A small image classifier, trained from scratch.
Model: 5.38M parameters, 64-pixel images, arch caformer, norm layernorm, activation gelu_tanh, patch size [4, 4], depths [5, 5, 5], widths [64, 128, 256].
Training: soap at rate 0.0031, 9700 steps, held-out accuracy 95%.
Rows from block 11, named by matrix and row number. Rows with one number belong to one attention dimension. Each number is 200 + 20 x the weight over its row's rms, rounded and kept within 0 to 999. All counts start at 0. After the name is the row's rms in percent of the matrix's.
# v: attention value (model.blocks.11.attn.v.weight, 256x256), inputs 0-127
# proj: attention output (model.blocks.11.attn.proj.weight, 256x256, transposed), outputs 0-127
v.6,111,218,214,158,201,188,223,180,186,186,244,204,172,201,141,196,206,169,212,201,188,231,191,179,186,186,234,212,223,183,178,196,200,215,191,167,216,188,237,210,174,202,215,199,209,208,197,180,233,197,200,189,192,187,220,202,211,185,203,215,180,208,211,199,200,201,194,219,209,214,196,155,191,199,223,195,197,201,194,221,201,204,229,224,213,192,211,181,158,214,228,206,202,206,161,217,165,195,173,224,193,222,200,191,163,185,220,194,208,218,208,174,154,164,192,179,193,206,189,195,177,149,169,203,206,251,183,182,198
proj.6,106,205,198,230,196,203,190,243,198,205,177,207,209,206,220,190,205,191,206,183,196,191,189,197,190,219,161,188,191,202,202,216,209,191,189,193,190,173,173,213,203,193,164,206,194,189,181,230,189,188,203,204,197,194,200,198,204,214,165,195,198,171,214,239,201,209,190,209,195,225,215,201,180,199,204,187,189,172,212,189,243,197,217,190,199,178,209,190,214,191,181,201,198,176,193,197,194,220,217,190,197,218,209,193,203,182,209,187,182,176,185,199,187,175,221,178,179,198,181,220,202,208,180,193,188,178,215,187,199
v.7,110,222,215,179,189,189,233,221,191,228,219,219,219,197,175,196,205,165,188,204,206,211,204,211,216,207,165,190,231,227,199,199,205,192,180,163,242,204,230,226,188,196,236,195,194,176,183,215,206,211,184,202,179,183,228,170,162,190,222,200,163,191,221,240,176,189,172,191,219,191,175,184,211,176,207,190,187,177,190,182,181,214,203,212,210,200,214,180,212,193,208,234,237,232,154,214,195,175,151,204,199,236,187,180,171,213,210,163,230,209,227,174,192,200,222,189,182,199,200,212,170,205,211,222,191,218,221,175,194
proj.7,107,194,198,221,216,185,195,240,202,208,183,201,195,206,214,204,194,222,185,200,187,204,209,176,216,222,156,179,180,221,214,186,191,213,209,204,201,192,176,210,209,189,150,226,183,215,220,252,160,186,238,202,221,217,217,181,200,201,200,192,203,219,212,197,205,206,188,196,189,205,197,192,201,210,188,203,181,210,215,184,210,193,193,212,192,232,224,186,216,184,178,195,171,154,214,174,197,205,206,204,209,180,237,215,216,185,194,206,203,183,193,203,188,190,231,258,223,209,190,174,180,183,202,197,184,200,214,261,255
v.8,079,202,169,168,203,213,225,202,163,199,229,210,177,199,171,198,185,214,193,216,178,175,192,232,195,126,217,197,202,215,161,200,184,170,237,163,258,198,238,219,210,175,205,189,201,203,207,211,151,202,209,215,205,228,194,199,203,203,216,205,184,188,219,218,194,216,202,189,200,195,186,225,187,170,190,195,219,141,180,225,202,209,194,204,251,210,181,193,172,199,171,207,221,197,188,238,194,179,188,206,207,210,185,154,188,199,233,159,213,189,192,197,175,194,211,213,210,192,193,201,218,241,181,192,174,223,220,201,199
proj.8,100,188,179,242,198,203,183,237,194,228,163,196,193,173,217,197,211,183,182,181,193,182,199,186,196,229,192,183,201,173,190,218,194,201,196,209,178,199,197,197,211,197,159,196,167,171,188,188,162,210,210,177,222,211,198,184,183,203,196,159,203,194,231,209,205,198,193,204,207,203,192,203,146,196,188,172,167,190,214,178,231,181,208,215,201,195,189,182,225,209,183,199,165,148,203,219,202,218,211,195,221,210,220,189,200,198,212,185,191,174,191,190,189,180,222,191,182,217,179,205,187,173,150,165,184,174,193,239,245
v.9,098,201,214,206,209,193,203,207,182,163,196,223,220,213,174,176,192,168,221,216,181,192,191,171,215,180,172,191,228,173,220,207,209,170,192,186,194,205,218,185,178,217,172,177,186,222,212,187,223,171,170,216,216,191,249,228,197,199,211,203,240,184,188,190,206,217,199,224,210,198,196,182,208,207,160,220,176,194,200,189,177,201,193,205,198,178,228,180,162,174,186,192,225,225,182,234,202,193,185,225,173,204,215,200,175,197,212,160,215,198,206,186,198,193,161,182,196,212,233,230,169,170,216,198,211,217,195,213,213
proj.9,102,212,220,218,179,202,181,197,236,199,222,239,220,181,214,206,175,182,184,184,256,166,216,230,203,224,203,208,197,217,214,199,234,204,211,212,213,178,197,212,196,198,200,193,180,177,215,239,209,200,193,178,171,223,206,191,208,195,190,208,226,222,201,205,188,177,196,194,183,221,176,185,214,207,180,190,200,210,220,182,211,202,229,198,181,252,206,192,230,205,174,217,157,202,154,213,195,214,206,175,191,222,202,206,225,205,214,210,207,216,175,251,188,204,189,185,195,182,173,197,223,191,217,204,186,217,200,197,200
v.10,121,231,185,187,215,213,215,221,177,224,219,190,202,201,201,211,239,187,205,202,214,201,212,196,200,229,179,176,213,197,175,186,191,169,157,188,214,200,203,249,190,184,210,187,196,187,170,193,200,196,189,204,203,200,234,170,138,173,191,202,174,202,194,217,179,186,214,203,228,185,190,186,198,211,230,217,205,165,153,198,201,209,217,217,183,221,217,180,232,208,209,181,192,246,187,201,182,182,162,177,193,239,176,195,169,184,194,206,242,218,190,205,172,194,203,199,183,196,206,198,181,187,183,218,205,201,225,208,204
proj.10,102,199,212,216,188,187,218,212,214,181,202,191,214,219,231,224,215,216,203,207,141,220,199,163,224,205,174,205,201,250,224,191,186,189,204,186,223,169,165,204,212,217,169,205,179,192,204,226,182,185,221,226,221,192,212,198,175,185,196,211,189,200,212,194,168,195,198,219,199,194,183,181,202,199,195,192,162,172,213,204,210,180,189,229,201,174,227,196,209,181,180,200,215,145,202,208,202,203,216,194,184,206,215,209,201,191,188,212,171,188,167,197,197,176,226,229,194,213,229,208,179,204,231,202,179,202,214,190,238
v.11,112,194,195,202,186,202,197,223,239,194,160,185,194,206,199,180,185,222,206,153,213,209,205,190,195,196,189,238,166,225,232,194,183,189,213,218,164,216,226,181,190,184,172,215,214,212,191,199,190,196,209,201,212,161,208,220,205,200,206,216,237,220,225,200,202,179,182,235,198,221,204,187,223,192,186,182,200,208,223,217,220,201,195,176,205,183,211,215,171,189,190,179,183,196,203,217,241,210,228,206,147,158,191,233,226,236,179,190,176,190,199,218,237,238,180,168,227,186,219,204,206,180,241,180,192,212,179,202,201
proj.11,097,180,211,161,228,205,175,203,194,227,217,200,185,211,189,189,224,189,219,217,213,198,175,242,203,195,210,208,187,202,185,176,208,191,212,227,180,212,217,181,179,178,203,206,202,204,194,187,191,218,192,183,172,226,205,205,192,184,218,205,237,211,196,214,259,183,196,203,186,212,180,208,207,212,193,204,212,211,176,173,173,213,187,223,202,224,182,188,201,238,198,193,191,194,187,198,200,194,181,175,205,190,178,209,209,191,214,187,198,217,188,193,200,202,211,172,221,202,193,184,207,175,218,199,203,204,157,196,196
v.12,078,188,191,229,214,218,180,166,190,199,208,151,179,185,220,197,217,174,152,192,240,169,241,227,205,221,174,164,175,186,223,221,210,203,181,175,203,194,191,204,215,206,228,222,194,187,232,179,183,194,206,222,206,213,212,212,197,194,210,217,195,194,185,202,193,232,210,199,202,176,188,201,217,204,158,203,177,180,196,201,200,196,220,205,212,224,172,191,208,185,170,189,206,188,208,208,215,175,182,202,188,179,197,242,224,228,190,196,214,188,180,214,225,213,237,220,206,189,204,249,213,190,182,182,178,228,219,191,220
proj.12,109,188,203,177,218,196,219,156,220,186,217,199,180,206,192,210,199,218,189,212,195,229,214,208,231,203,206,197,209,191,186,186,201,214,225,196,244,206,204,190,192,214,206,193,192,213,208,193,212,200,180,184,201,199,200,194,202,178,208,200,211,219,208,186,209,197,213,189,206,168,208,181,230,211,227,206,199,213,207,210,179,200,182,233,216,204,181,217,191,209,184,215,210,207,218,193,190,174,172,218,200,172,192,212,206,220,198,214,219,226,207,219,232,221,200,228,194,190,208,180,205,222,224,211,199,200,201,215,192
v.13,113,181,179,226,200,208,193,188,213,227,183,183,173,196,199,210,226,217,177,167,233,158,181,160,196,233,223,203,211,215,206,204,199,206,209,202,139,201,204,181,190,186,188,241,213,190,180,196,171,170,219,192,203,217,158,207,238,183,185,224,210,200,224,186,204,177,207,237,233,164,196,184,202,201,222,215,247,217,213,234,237,201,216,167,179,222,224,216,211,218,208,204,152,206,223,176,208,233,197,201,189,193,220,195,223,219,194,207,183,215,168,209,193,235,206,175,184,199,165,193,191,227,191,166,207,193,236,207,191
proj.13,105,184,198,174,206,217,195,199,173,217,217,204,237,244,174,216,232,210,210,195,185,178,177,226,176,201,186,183,188,228,201,240,204,185,183,186,192,197,215,205,213,178,231,181,226,203,159,221,191,230,181,178,222,211,195,206,179,215,179,177,183,229,219,228,227,176,186,201,222,212,224,225,192,171,200,215,205,193,214,213,203,191,165,220,211,158,199,200,167,213,222,202,238,208,203,206,221,153,187,221,192,216,205,196,146,188,184,190,224,191,206,179,204,198,193,182,211,217,186,211,158,231,187,195,205,181,171,190,163
v.14,092,179,212,199,202,197,195,172,206,212,172,198,184,189,149,202,207,166,170,214,210,164,164,163,166,203,229,202,184,209,212,237,211,200,198,198,176,207,215,170,188,216,248,187,201,216,212,187,260,206,218,239,218,214,212,185,224,185,195,201,221,245,196,200,217,200,196,219,225,192,193,180,183,209,210,187,185,230,251,207,213,200,217,184,226,164,200,179,167,222,198,188,158,203,204,215,203,206,226,235,222,200,205,222,207,189,166,185,180,207,180,219,169,174,199,197,180,210,207,194,182,176,180,193,169,234,181,195,229
proj.14,100,177,227,207,203,208,192,207,150,194,202,212,221,216,211,190,204,214,187,189,195,208,191,216,196,219,147,179,161,223,228,226,211,209,176,209,209,214,207,191,193,191,182,201,228,200,192,217,187,198,200,200,217,197,181,189,207,216,181,225,174,196,222,208,224,190,217,201,198,228,234,223,225,199,236,209,192,205,222,211,231,234,196,201,212,185,224,191,216,213,196,200,217,203,213,170,195,176,182,221,177,196,204,189,200,202,187,207,241,195,225,195,216,188,214,206,215,217,186,207,193,220,196,185,184,172,213,189,217
v.15,109,193,167,211,233,171,185,192,165,192,252,219,188,208,159,209,242,199,205,204,171,197,223,203,195,208,222,194,194,207,211,203,206,183,187,182,203,228,242,212,175,203,199,173,227,216,203,213,167,197,201,188,202,226,222,207,223,193,175,221,196,185,203,225,189,198,194,220,193,204,193,217,169,203,153,231,245,155,188,235,232,224,197,176,224,210,198,197,195,183,209,163,203,209,183,199,174,222,215,200,205,188,183,195,176,167,216,214,202,214,212,246,194,165,195,202,217,197,183,202,175,229,194,194,220,206,201,210,178
proj.15,100,229,194,226,173,217,199,218,201,197,193,220,199,195,231,228,196,195,195,196,193,175,212,210,174,247,200,215,218,228,215,207,213,188,183,216,200,179,163,205,227,213,173,214,216,164,176,186,174,194,205,204,206,208,201,197,174,213,172,198,206,207,220,214,190,166,199,208,237,203,218,202,184,204,194,174,177,186,220,207,219,182,193,192,199,175,212,194,220,192,192,191,194,145,176,228,208,226,219,188,213,228,216,184,181,216,233,190,186,185,180,183,196,177,227,177,162,199,193,230,202,211,184,174,194,195,184,195,189
v.16,104,184,205,195,193,199,214,226,218,186,218,176,206,214,216,202,180,236,196,202,223,195,174,224,210,189,201,193,185,204,175,191,215,219,214,179,279,181,193,201,188,218,182,240,192,223,195,211,176,199,210,158,169,214,206,171,181,208,204,186,229,196,198,209,172,220,204,197,193,193,210,220,203,183,208,199,204,211,196,140,204,218,165,230,195,228,191,181,187,197,174,244,224,186,179,212,160,197,160,209,183,188,156,186,215,208,184,200,205,203,199,181,213,221,188,217,191,228,212,227,223,201,204,191,215,206,187,215,196
proj.16,095,229,213,209,220,190,191,189,204,221,160,204,192,185,215,198,210,169,198,200,173,203,197,200,200,174,214,196,215,202,184,220,195,202,198,214,179,222,189,211,225,185,216,199,172,205,185,203,241,194,235,194,199,184,199,200,215,186,173,170,228,174,194,190,172,190,182,179,196,209,179,214,214,196,214,179,182,213,200,200,222,202,207,189,186,227,210,193,211,182,205,190,212,210,202,198,179,235,204,203,213,198,222,199,216,189,227,219,166,242,201,235,185,175,188,193,180,176,194,175,207,212,213,208,202,209,212,183,194
v.17,108,193,198,189,181,191,208,207,251,199,239,219,228,198,203,191,180,228,215,178,201,206,213,204,202,176,195,196,203,172,222,216,203,212,199,219,210,205,183,198,166,206,186,200,190,214,181,213,188,184,209,200,153,202,185,226,203,219,178,205,224,191,198,171,221,210,196,237,166,210,193,206,215,204,188,191,183,222,210,178,191,204,175,229,189,193,170,193,189,187,173,191,165,192,176,153,230,200,210,178,165,159,219,207,241,179,212,225,225,197,232,204,190,216,174,170,208,250,223,192,250,200,236,238,226,177,158,219,195
proj.17,083,221,220,206,227,190,196,202,209,213,176,249,210,196,182,214,211,216,186,173,190,183,167,206,198,184,245,172,236,221,192,217,212,218,211,229,183,193,165,239,223,189,204,171,161,214,172,236,232,210,203,205,207,198,211,191,196,186,184,165,196,199,194,201,186,194,175,195,209,193,173,211,209,210,236,162,237,207,189,213,233,198,203,211,225,206,224,198,200,203,169,191,194,212,239,212,193,197,216,199,176,181,232,198,185,209,234,238,179,224,205,216,172,220,211,195,205,168,224,212,219,215,179,222,213,189,215,183,199
v.18,099,214,177,191,210,226,202,185,188,239,186,189,184,208,194,204,202,216,217,197,159,192,172,217,188,224,218,253,211,204,198,194,194,187,167,161,200,188,169,215,224,192,239,216,200,218,194,184,211,238,200,181,169,156,194,211,164,181,195,218,171,195,214,218,150,181,207,187,225,202,196,196,240,160,209,223,189,169,174,221,216,203,197,177,193,180,222,222,245,187,213,179,193,177,194,208,167,205,189,179,208,228,202,187,191,209,227,211,210,184,183,192,200,212,198,205,169,205,212,184,192,215,162,166,183,227,223,176,213
proj.18,102,199,185,190,199,185,203,226,207,164,236,186,221,216,210,192,228,197,215,205,186,222,193,185,228,197,181,242,184,197,214,180,186,197,189,191,226,211,189,180,166,192,192,205,225,214,210,204,194,164,214,212,216,216,190,176,199,207,198,189,193,216,219,178,194,176,207,195,200,224,200,186,186,190,181,222,183,182,221,184,216,204,200,220,212,171,222,194,197,184,194,202,202,200,188,177,224,197,194,210,197,188,197,202,198,185,202,197,224,209,212,192,230,174,197,212,218,208,190,165,190,207,210,201,185,171,235,202,178
v.19,096,243,204,202,211,211,196,208,191,174,240,209,205,189,200,159,209,202,173,186,240,205,212,206,214,194,217,176,202,160,193,205,195,194,202,193,214,203,213,200,222,189,217,189,170,231,188,212,209,205,198,173,210,234,265,220,216,192,217,224,224,188,198,176,190,205,194,213,231,164,194,177,200,207,197,204,234,238,213,190,184,220,224,202,176,211,183,187,194,202,183,231,225,227,204,185,181,229,181,218,208,215,214,191,167,184,228,188,183,220,202,195,184,206,192,223,177,223,180,232,180,206,192,199,218,215,210,218,179
proj.19,097,183,212,201,176,213,190,194,167,189,175,214,196,188,190,214,176,190,211,207,198,192,191,192,176,203,227,208,206,193,203,221,207,233,190,204,194,208,233,225,185,200,193,180,224,200,186,209,203,218,209,170,185,201,213,197,200,194,194,211,210,176,198,223,225,193,193,182,197,226,215,193,192,174,203,198,210,221,233,182,208,192,211,211,178,216,178,207,209,202,212,186,196,198,196,244,178,212,206,219,179,208,210,215,201,210,208,231,179,197,195,235,192,200,223,196,199,214,170,198,208,202,194,216,198,221,190,200,231
v.20,084,190,218,241,228,187,197,203,201,183,194,188,205,173,186,205,202,181,162,226,220,202,207,159,209,188,208,174,191,166,218,203,194,192,223,214,208,226,236,171,191,232,180,218,218,159,201,216,206,168,193,199,222,214,185,193,210,190,215,178,204,162,209,191,199,207,206,193,191,208,237,192,166,257,204,182,192,243,235,192,163,232,196,216,183,219,162,198,188,240,202,181,191,179,206,204,202,156,192,214,234,206,195,227,169,214,168,212,215,189,201,199,222,161,202,221,214,208,170,228,214,172,211,221,207,171,162,225,213
proj.20,100,180,232,198,215,219,197,147,189,220,173,207,212,190,181,205,165,194,191,198,188,190,187,223,193,219,218,137,234,217,172,229,214,218,188,183,181,182,192,232,185,201,189,176,186,191,191,181,230,237,178,203,187,192,206,216,203,170,193,196,212,190,203,212,199,216,193,215,216,187,201,213,180,185,207,198,189,192,176,198,197,204,177,188,199,220,186,217,202,204,189,207,209,229,208,206,168,211,202,197,205,194,213,189,181,218,185,196,173,200,184,209,179,235,170,208,196,184,192,230,198,214,188,185,224,201,188,207,219
v.21,101,225,188,159,200,214,220,208,177,220,214,239,181,196,192,193,197,198,229,176,181,166,178,218,198,210,220,220,225,233,189,187,199,201,182,186,200,223,201,209,214,183,218,211,206,215,167,174,169,220,250,179,190,175,199,200,205,205,173,223,200,211,198,197,168,182,180,207,241,162,161,203,202,181,235,204,217,188,161,224,192,195,239,166,201,208,236,223,211,202,184,200,193,203,196,187,204,220,184,191,191,227,211,175,211,185,217,195,200,204,199,194,187,187,171,228,181,204,180,206,197,210,187,159,170,238,248,192,190
proj.21,094,216,178,206,186,204,191,246,238,183,226,204,211,217,208,179,220,219,199,195,201,201,179,181,210,201,195,221,171,194,210,165,195,185,219,191,226,183,197,206,201,183,197,228,213,188,188,245,177,157,207,189,185,217,216,167,172,206,204,201,186,221,208,196,200,176,232,174,181,197,202,196,246,191,175,223,219,204,201,205,197,205,222,215,209,192,240,165,191,196,204,193,191,187,186,202,231,190,193,204,189,210,189,208,196,183,211,222,248,219,200,182,209,177,229,219,200,234,207,174,195,191,228,215,184,174,231,190,182
v.22,130,207,196,207,188,188,221,211,191,195,228,195,222,225,179,179,213,221,214,210,167,227,192,198,203,199,205,237,201,212,197,204,184,192,223,205,181,198,207,219,139,181,227,175,235,228,216,209,227,164,214,207,160,187,226,216,180,216,173,192,242,207,206,233,211,232,166,236,182,223,166,179,176,195,186,194,238,204,192,204,224,207,189,211,228,184,227,185,160,187,210,183,213,191,158,201,199,211,209,196,151,164,202,180,200,190,197,191,207,221,194,188,179,222,182,175,220,201,179,190,214,226,230,202,209,223,194,189,167
proj.22,094,227,179,189,195,159,216,236,189,208,201,207,200,180,190,226,192,191,200,199,188,188,173,159,169,214,212,227,215,214,223,236,198,195,198,239,162,227,197,185,190,207,193,235,182,174,193,229,188,244,199,195,235,209,182,196,235,236,186,188,210,206,225,206,221,184,190,198,210,188,246,193,198,181,225,154,212,182,228,196,205,198,204,234,196,179,217,189,181,222,183,166,216,179,174,219,212,209,209,188,187,192,194,181,208,217,205,205,171,192,207,195,170,164,224,167,175,191,219,216,195,173,174,210,181,208,197,182,212
v.23,103,203,181,194,204,214,223,210,221,205,164,204,202,185,202,155,212,204,215,187,165,198,186,187,210,231,186,196,220,196,225,181,187,213,179,241,174,199,180,195,202,201,175,192,218,183,203,201,230,154,197,201,203,203,180,265,240,199,181,217,201,221,221,184,191,177,202,222,205,207,175,173,168,216,182,200,203,203,233,206,207,196,225,208,226,176,201,182,178,215,195,179,174,187,207,233,230,180,186,187,166,190,202,222,214,190,204,220,240,203,162,206,206,234,175,166,196,208,208,194,199,167,236,202,220,189,205,179,207
proj.23,093,200,225,194,219,205,169,162,203,189,192,227,187,182,177,202,169,189,159,164,207,170,185,196,201,193,250,168,218,187,195,225,215,194,190,211,198,181,170,240,200,205,171,185,180,216,180,210,186,214,181,211,175,217,169,195,202,184,195,182,204,192,200,198,164,193,182,222,213,174,173,212,170,215,225,169,213,184,197,213,217,193,215,193,204,203,178,221,199,172,169,200,207,192,208,223,188,176,188,207,183,181,194,190,184,256,203,206,160,181,191,179,156,221,212,189,197,177,220,246,211,197,161,203,199,214,211,182,192
v.24,133,212,229,197,208,186,210,204,222,204,213,165,197,156,204,246,187,182,212,206,229,171,184,206,217,196,188,165,217,197,195,216,228,188,192,201,225,194,233,187,186,223,191,231,174,192,175,189,167,201,216,219,203,200,184,140,171,198,237,175,192,151,221,167,163,201,214,186,207,212,242,227,198,200,181,188,193,232,210,179,156,202,205,224,207,212,184,170,198,206,170,227,212,217,222,188,216,177,191,223,226,214,173,208,191,185,190,193,219,192,223,193,193,190,219,233,171,223,211,222,197,189,191,204,217,204,189,204,237
proj.24,099,193,229,219,225,213,210,171,213,213,191,218,214,207,187,195,204,197,188,192,199,187,177,198,217,203,218,168,218,201,177,195,209,204,209,200,209,211,192,230,204,198,215,150,179,212,182,211,238,194,212,181,168,202,233,194,180,175,167,186,193,200,187,196,201,210,182,189,214,193,183,199,204,191,215,213,207,198,175,210,205,210,193,193,213,232,220,205,217,207,213,217,213,223,210,210,164,219,200,204,204,210,229,192,181,196,212,213,200,241,198,224,194,214,189,235,214,184,184,193,211,216,204,195,219,203,212,211,186
v.25,121,204,194,179,170,176,205,197,231,166,235,179,217,224,173,174,187,201,218,206,195,227,210,189,191,187,199,198,179,172,207,189,208,236,173,223,200,180,192,189,188,217,177,182,179,220,190,201,205,204,180,184,203,182,252,249,193,209,182,221,232,196,197,197,192,206,189,215,190,183,171,179,217,197,189,190,195,209,220,178,165,198,206,220,202,193,189,219,161,201,167,182,205,205,158,202,187,206,205,197,168,181,213,216,222,145,227,208,210,202,210,202,199,186,166,171,215,242,218,204,258,190,234,214,199,209,171,190,172
proj.25,088,226,209,214,217,190,176,198,203,218,176,238,182,199,177,192,195,218,181,177,180,169,177,168,198,189,253,184,220,196,208,208,204,207,204,225,185,190,178,238,208,187,201,172,181,218,179,233,226,217,216,207,209,190,189,180,196,187,183,179,199,186,198,194,173,185,201,204,200,201,206,199,204,198,232,178,231,194,189,208,231,200,207,203,207,208,218,188,199,194,178,176,191,186,211,177,185,182,206,212,172,180,209,194,186,226,212,223,162,233,187,212,175,201,206,183,202,183,207,222,197,193,180,222,193,204,207,179,178
v.26,084,181,148,226,207,211,199,210,193,219,160,182,189,189,227,192,216,221,187,174,196,194,170,209,180,211,187,192,168,193,235,228,199,215,176,215,184,189,194,199,208,177,176,189,201,194,181,197,204,222,211,229,216,202,163,207,208,190,205,213,184,199,197,173,152,189,231,183,173,228,236,208,216,212,215,223,177,198,200,215,216,179,177,176,169,214,184,217,235,214,235,172,169,172,236,186,185,193,217,182,216,205,209,229,233,214,189,236,221,193,197,211,205,172,219,143,200,192,211,172,211,211,256,205,196,177,240,187,205
proj.26,087,174,215,191,190,204,208,191,206,197,205,196,224,239,214,209,204,233,197,230,180,228,234,230,230,184,200,187,200,225,182,206,226,201,227,155,221,170,196,199,204,213,205,200,199,219,215,150,203,176,169,199,185,214,218,199,191,201,213,200,203,219,204,205,208,224,214,237,213,174,187,213,183,208,212,214,173,177,191,187,172,188,184,177,228,209,170,226,212,190,200,197,208,234,223,191,229,166,214,182,222,216,173,200,183,207,180,180,227,170,200,176,216,211,187,195,206,216,222,235,161,213,194,223,183,182,199,222,215
v.27,096,194,230,199,223,192,222,215,189,207,236,199,204,224,193,167,199,200,174,211,209,228,215,186,191,196,184,177,196,192,176,202,169,186,206,221,178,191,213,224,158,196,167,201,217,216,213,204,211,178,159,233,196,201,214,238,210,206,219,201,223,189,209,200,253,196,169,204,216,232,189,161,183,205,173,226,226,230,226,191,196,205,194,204,204,178,209,206,184,168,205,204,194,193,187,165,211,208,204,221,186,183,215,200,169,181,219,222,161,220,220,197,190,223,216,197,236,204,177,197,174,192,200,211,198,206,186,199,203
proj.27,096,195,186,171,169,202,192,174,161,176,188,188,191,166,195,215,164,174,194,217,190,187,184,212,162,228,200,214,198,195,241,254,198,212,190,179,181,214,193,195,175,202,203,214,202,192,194,182,170,231,171,202,222,232,186,221,222,224,195,222,193,176,209,217,197,183,191,201,198,200,220,211,159,208,211,174,203,189,230,205,235,196,205,216,172,162,185,235,172,208,183,190,201,178,189,241,190,217,214,214,196,197,211,200,196,223,177,172,186,187,197,186,191,199,203,176,173,216,178,211,206,201,186,195,201,210,187,196,231
v.28,095,218,215,172,200,208,217,200,202,173,213,224,175,182,195,191,220,162,206,199,208,193,191,198,202,196,222,173,207,188,170,208,224,199,177,209,226,187,201,176,169,198,197,221,202,193,204,186,193,181,207,204,211,209,252,179,169,187,235,209,193,177,227,189,196,190,186,197,259,187,186,165,211,188,220,210,220,209,199,209,181,212,257,191,201,189,203,193,164,212,199,168,211,235,176,208,201,208,202,265,195,235,196,202,153,170,190,164,197,206,198,197,140,202,187,210,178,220,197,194,179,226,187,219,178,235,203,186,207
proj.28,088,188,181,235,169,215,153,233,191,201,224,185,186,219,192,211,174,210,226,219,192,187,215,194,175,205,186,227,170,174,233,191,221,211,198,213,187,234,220,171,163,195,201,203,251,213,202,190,203,218,179,170,212,215,213,186,203,225,192,237,176,209,230,182,227,188,201,169,197,190,246,210,202,198,171,193,206,219,243,195,203,204,209,193,199,210,192,183,189,199,204,180,180,177,176,233,212,166,195,178,169,216,183,187,216,185,185,208,237,211,202,188,224,185,213,179,201,233,164,219,198,179,181,182,180,205,196,213,212
v.29,103,225,188,171,196,200,191,205,195,209,187,230,218,207,197,191,171,191,214,164,222,204,234,198,213,210,181,221,192,180,210,209,175,210,168,193,219,217,213,213,230,197,161,187,198,214,174,208,177,217,161,181,205,206,225,278,192,186,208,217,188,193,209,194,209,197,207,171,193,170,191,202,225,215,242,190,178,223,158,186,170,179,200,210,154,201,170,254,198,222,192,165,182,199,181,172,188,198,167,201,171,225,220,203,186,181,236,225,198,209,187,202,233,202,218,186,201,199,222,200,220,180,222,222,211,167,209,192,187
proj.29,086,212,211,195,178,197,184,205,207,217,192,219,204,200,180,185,235,199,176,191,201,209,168,211,193,185,212,160,200,209,203,189,208,215,217,203,174,166,201,259,204,208,183,172,174,230,155,214,183,188,210,194,170,208,201,208,164,160,189,188,211,183,192,196,197,176,192,167,190,246,180,216,193,207,213,199,222,201,201,222,227,200,228,222,175,186,208,191,195,172,228,185,199,193,205,188,196,171,214,234,196,173,204,221,192,214,201,205,190,207,204,205,181,234,197,216,180,206,210,193,205,203,189,232,200,206,211,183,187
v.30,099,186,198,215,193,227,226,185,180,181,176,197,186,211,186,199,229,197,203,199,168,195,160,176,187,209,229,251,195,223,203,189,168,179,212,190,186,213,200,177,211,176,228,176,258,191,216,188,243,178,202,185,210,189,186,180,218,190,178,236,205,246,217,212,182,204,193,210,214,194,212,191,162,210,215,200,209,180,190,230,221,203,214,149,220,187,227,190,214,226,233,211,199,197,203,237,216,199,199,186,199,198,193,201,177,229,173,178,197,214,169,179,220,198,187,215,204,181,201,180,188,212,186,176,168,209,223,178,199
proj.30,086,190,171,182,188,179,194,224,195,184,248,155,204,198,223,193,198,201,205,206,210,213,218,193,209,214,153,244,187,187,219,198,201,202,184,210,218,217,216,151,176,205,208,246,234,160,227,195,171,206,191,207,227,212,173,194,206,218,219,218,197,216,222,198,199,204,212,213,207,202,225,198,203,188,170,224,178,187,214,176,180,214,187,197,201,183,177,210,190,194,205,186,197,203,157,193,230,192,193,195,203,219,168,199,218,188,168,186,224,173,181,181,217,170,199,186,194,211,190,188,196,175,194,177,178,192,192,188,211
v.31,096,186,190,190,205,218,186,182,179,216,198,215,190,201,221,229,199,185,173,187,134,180,185,202,202,223,211,217,216,219,242,203,205,196,173,177,191,172,199,220,249,201,202,205,213,213,193,166,190,229,206,206,178,160,187,209,218,193,214,208,166,209,184,193,179,176,217,205,191,240,226,227,214,225,203,193,159,153,195,213,199,172,219,175,239,185,220,224,248,237,233,180,174,187,191,177,213,195,200,154,202,207,173,214,205,223,195,201,213,198,188,198,215,173,222,181,189,164,244,190,214,182,183,185,184,211,232,185,198
proj.31,096,203,204,200,214,205,198,211,233,222,215,221,225,198,199,210,223,231,198,202,223,210,211,213,240,204,182,187,199,220,200,157,211,170,235,193,227,188,208,188,205,212,214,210,219,193,198,203,171,204,199,207,209,202,223,190,184,191,230,185,188,208,231,174,203,217,228,204,220,171,187,165,231,201,205,240,179,193,171,192,181,190,192,208,225,197,199,203,208,194,208,226,219,207,213,172,215,170,192,212,221,212,191,188,184,187,198,199,239,201,198,181,211,196,178,218,231,211,244,231,182,222,232,193,169,178,208,226,176
v.32,116,206,216,163,196,184,225,221,178,199,195,218,187,198,197,167,209,187,215,171,183,197,188,216,179,192,242,239,196,196,208,202,173,201,210,196,165,248,234,208,186,176,204,226,221,209,166,183,185,205,199,161,212,200,218,215,219,218,218,226,213,224,213,209,221,228,189,209,219,158,189,189,163,188,235,188,231,185,209,192,183,204,247,159,196,207,203,218,193,208,226,201,191,192,168,205,184,229,174,222,188,218,199,191,185,202,218,195,192,246,179,186,183,201,194,197,167,212,162,220,197,195,192,162,192,225,240,185,219
proj.32,088,191,188,170,198,219,180,245,199,181,230,183,173,219,212,186,187,191,213,218,182,230,188,207,194,188,184,225,175,199,184,241,204,188,245,207,177,205,253,173,181,218,175,208,214,187,214,191,178,211,171,194,216,229,200,213,186,208,206,173,219,237,217,189,194,211,206,171,211,202,221,220,186,182,217,182,180,219,208,180,203,214,161,201,186,187,196,210,199,167,208,239,236,187,211,209,215,182,201,210,207,212,201,190,213,173,213,194,170,197,217,178,266,178,214,172,209,226,170,184,200,208,193,195,191,176,195,208,207